From a checkpoint of a small sound classifier.
Model: norm batchnorm, depths [12].
Training: muon at rate 0.022, 5200 steps, batches of 256, held-out accuracy 98%.
Rows from block 2 of a small sound classifier, named by matrix and row number. Each number is 128 + 32 x the weight over its row's rms, rounded and kept within 0 to 255. All counts start at 0. Numbers have three digits each.
Before each channel's rows are labels from the 100 clips, of 14848, where the channel reaches its highest value: "loudest" is the band of the loudest frequency at the time of the peak; "top examples" is what is common among them. Only what is clearly more common there than usual is listed. The data: babble in 24 made-up languages, each with its own sounds, syllables and stress or tones, from a formant synthesiser.
# conv: width-3 conv, dilation 2 (model.blocks.2.conv.weight, 384x384x3, each kernel summed), inputs 288-383

loudest: 250 to 500 Hz
top examples: voice: low voice; clipping
conv.74:146090131127096138148089094145111043120104106149102111164106103131123168125145105085084132114105127120141130124120208103142158175142072125108092171120200207131075130088139105137130065149069152146092112081116138123083136164099107140130166106097118136164116090145152085142162127140147133122

loudest: 250 to 500 Hz
top examples: clipping
conv.116:172112165112138129159146149137116141120113164203175116115126182126135152069118154100141157079115142112085147167168083120147124165085069168087137131126182152104143150124069126100132106106136090108115143159152188135167065028132138148168115139103120158163085086111156103134116129105108159099

loudest: 250 to 500 Hz
top examples: voice: low voice; clipping
conv.168:120153165169066099141197064116110095161123164113131163057100092163062088144134198096076123121103111149103118096131124133131125174107131055103162135098172127096138122105149108141054142159107132113126071130157143165097108083095135178082061122162141166101085062139185157114099131111132077082

loudest: 250 to 500 Hz
top examples: voice: high voice; clipping
conv.80:112128091136078179128141108185186136144113150122147174103163128130084148099076091084141151055123150125123062104124085144129155177154088101124112135103133106130106055088067133145143076114164149129058112138184074123118126094137062178154076066160067153087093126157194089159127096146150150116

loudest: 500 to 1000 Hz
top examples: clipping
conv.220:092080141158137173133145143143093111120136106081108125129145097112139120087132135083102065080174108125140159169067099099082135113149105073089122116104115132107127095118104134126133143136158058089190163096122156122154112075121106145100188154113149153159167111055097131111070191100157084093

loudest: 500 to 1000 Hz
top examples: clipping
conv.231:095101134166167111083140106091098145141114122122106060052122124157078167098089165108082098102111142111120060148157098106149148177129130142106153136107118165108112105079145096129125180093100133166144156077107117070116154062170133090131130110127142152121157104139105171094126199150138121081

loudest: 4000 to 8000 Hz
top examples: clipping
conv.216:116121128162159109096094135150129131173177079152138106134142115098113137087126125048135097119032109111101103053065168183120132118163190137091140123123125121147129120105133121110118170066107148083137120122103210155069197126084130124154131114105119179057133188160121146108120203126115115088

loudest: 250 to 500 Hz
top examples: voice: low voice; clipping
conv.189:105162149102127115162156101161156155127142154115108138081118156106105056150110085121102120105117154156166083135101160193096107114119161115052120122108125135134087113129137110072142092155141102144146137104135094109165118135117128121129114102123142133114116174114159065220074102101167078139

loudest: 500 to 1000 Hz
top examples: clipping
conv.15:108124093142086180140102124138113128125075118124154160127103123133119102094124115097173177155187088081127080108155144102119095102123083113199089135154099108105097092134147105130164108128084059050143148141158167147150101134180108170109085160135086113068163170153139184077125160068124137117

loudest: 250 to 500 Hz
top examples: clipping; voice: deep voice
conv.350:166121120124162137067164075096105134110120191121104106097109065194067117088081121119114135082081125089052164123157082165129145065132151137083145154117117118077106132184097134160159112064117154123160141148082116116128147105152131111123164139170115149185134145131101116122117165064114104164

loudest: 500 to 1000 Hz
top examples: clipping
conv.55:151117188074095047116124123162103124155131179116117180127136112132123154123098104053128132153164095120108096147150129195142104121101130172124124051133144184094109139155148122150102087091125149152134135169141079171105116224123113116132122160117164157116110088137121093122116202090137183129

loudest: 500 to 1000 Hz
top examples: clipping
conv.270:160102114125107105152093140093085132127084119074119120114163132108152157156172123140130113122169115193112140145125144124171137145086088142173153161104104052145075120126160078131093077143117136160153063077125206115174115176176075177114146085082070074098166152140128144215154066122149136179

loudest: 500 to 1000 Hz
top examples: voice: high voice; clipping; thin (high-pass)
conv.333:117135096086073141145116106189114125089075127080110128152103112177135165127143125165119079079081087100150158117127098110074124133141165145124175141124138104130112115183090099157128167162102081097114135094092099103157128116140126097079161083121134116097135102087045164137132183122129117155

loudest: 500 to 1000 Hz
top examples: clipping; prosody: no stress
conv.31:137104142122112073099102117143126068118099130128063125114103132124183084103148123076124115087214102116092126200134127067128124132052102115111094091109119130134104088074093119078119094141174149185110200110094128116123148198107136121142147059117118132112162159179153169118127243136118143123

loudest: 500 to 1000 Hz
top examples: voice: high voice; clipping
conv.235:111103179137155159121110169053107086150106144116133128080160123147094122122140158092161122135084119093100128068129117060182080112101112178071137173113138125144123170052038066109172126152152097198077136146097164134074124153067136136133168091149126125126075107150086173119135173144096114118

loudest: 250 to 500 Hz
top examples: clipping; voice: low voice
conv.250:094131095126081186166141210155144147149123078157109111115174085089095111174158172093157108112064138160143079079124106136055154130126126119065097137091080090136127158125184156145107180150170067096158117103152093162096094088085131106169088110103160175118065153086153147141130101168140074108

loudest: 500 to 1000 Hz
top examples: voice: low voice; clipping
conv.129:090132133121109114122130078135173170129094128176164089122081073177120135103148110169144181112159134154140120132125094131164094130096121110112110177116134116156112162186099115121149163087138167129107107120169135096117135082122128100130106151104123123036155119148133037138127104172183106146

loudest: 500 to 1000 Hz
top examples: voice: low voice; clipping; thin (high-pass)
conv.79:106125220111212094116147124127086098128163151120141096176160061142173140059151098121130155093121141093193118097102138107122110117130139163122147151124118118193139154127114116137094122179136130069151109068132145126093115100113122109092118140084108073173116163190139120100108147198182100106

loudest: 500 to 1000 Hz
top examples: voice: child-like voice
conv.91:152132090159081086106146044109149141079137081106149141122086104144157190099135110103116134133084089154093104136070157066118098103152105110108107191136130068111142137107102117107095136082136140121133125141133137141122146142115130184090069129114111088115095099165126093099132121108104067152

loudest: 500 to 1000 Hz
top examples: clipping
conv.217:151173176102118086097102165119123111126138212085086101161098140138133084151147163151093142121138133117140112132142087135087154095184104138138095087120116124116125144107170181095075172128156161103140117095151079099138084096121067093113136135130078096139076142079105083101101078118121138162

loudest: 250 to 500 Hz
top examples: voice: low voice; clipping
conv.268:124101125105146114187088113102092081118095058104062142117103140141160157061181127157100121147144132116147153125051093159145142148123156131138151159088177154127105169157111070151121135092133107145130116146168151071108144114124084119077157093118090128097150131147131061167126128112140075148

loudest: 500 to 1000 Hz
top examples: clipping; /u/
conv.50:127173114092138098119119142060105096146171128131101119065116158140160130132077155181136112149136134132126090141111123143099114132158112169141112058100106145114165105096098167120170099113124196125146129163126151164158089167113157145099166167091099163135136119161131129142148117112076077107

loudest: 250 to 500 Hz
top examples: voice: low voice; clipping
conv.2:140106108168108054151102141133147122158129103105092133147108104102130115077104143159077166127154132080161135140147145165105127107086105124085122114105142142130098126128177149090092106110127096124104138124147174150164133098084113144081178172125121098140119134105136096142119132107101119080

loudest: 500 to 1000 Hz
top examples: clipping
conv.66:144110149147122079109122148141147089172107116139101086103225109156114132083079091151143124120181091125152111088054160145125145100180112098098087135167095143073090099155091097086063203132117164130102122091136108142126172147178110051097123085166128147177191109159135139158172174089127154161

loudest: 500 to 1000 Hz
top examples: clipping
conv.288:115116147178135081141111115152208130089082205081107141126176134138095123151062061156144173128158103100134117142132164093137140098151098132159106121160181182093137117123105147099104168113112119111116157103104094097174129159174107149141085094117136102168113099099148106156134117063136143155

loudest: 1000 to 2000 Hz
top examples: voice: child-like voice; clipping
conv.194:100077140048163062135173059105177077105160187102124147113157104117150068135108113094118073111196102111119090130128067083208121107115115117031141098101137134157109087174104128081106112097123170078148135130147156107110098138139165133151103126085067129077117105119143120152109130106174167107

loudest: 500 to 1000 Hz
top examples: clipping; voice: child-like voice
conv.224:143117124144083087085095090093123074118132158106095093128189148156125157115088126193120137158129077137101094108098128080118129085099122149121081111119118076094097162105107082091102054108115162153129154144137111110106145108129090144164100109149105165159138094146168156117094086151105106142

loudest: 4000 to 8000 Hz
top examples: voice: child-like voice; clipping; /s/
conv.95:077112152102106165111110046108179123174135113112131103114088155139168128117190101148106086163152117153125135193117138075075125132079098124122103089149177119094070120096146137077153115130155102163139089148129155116122083096194181130149085102134143136119085133098129121084090141073143130083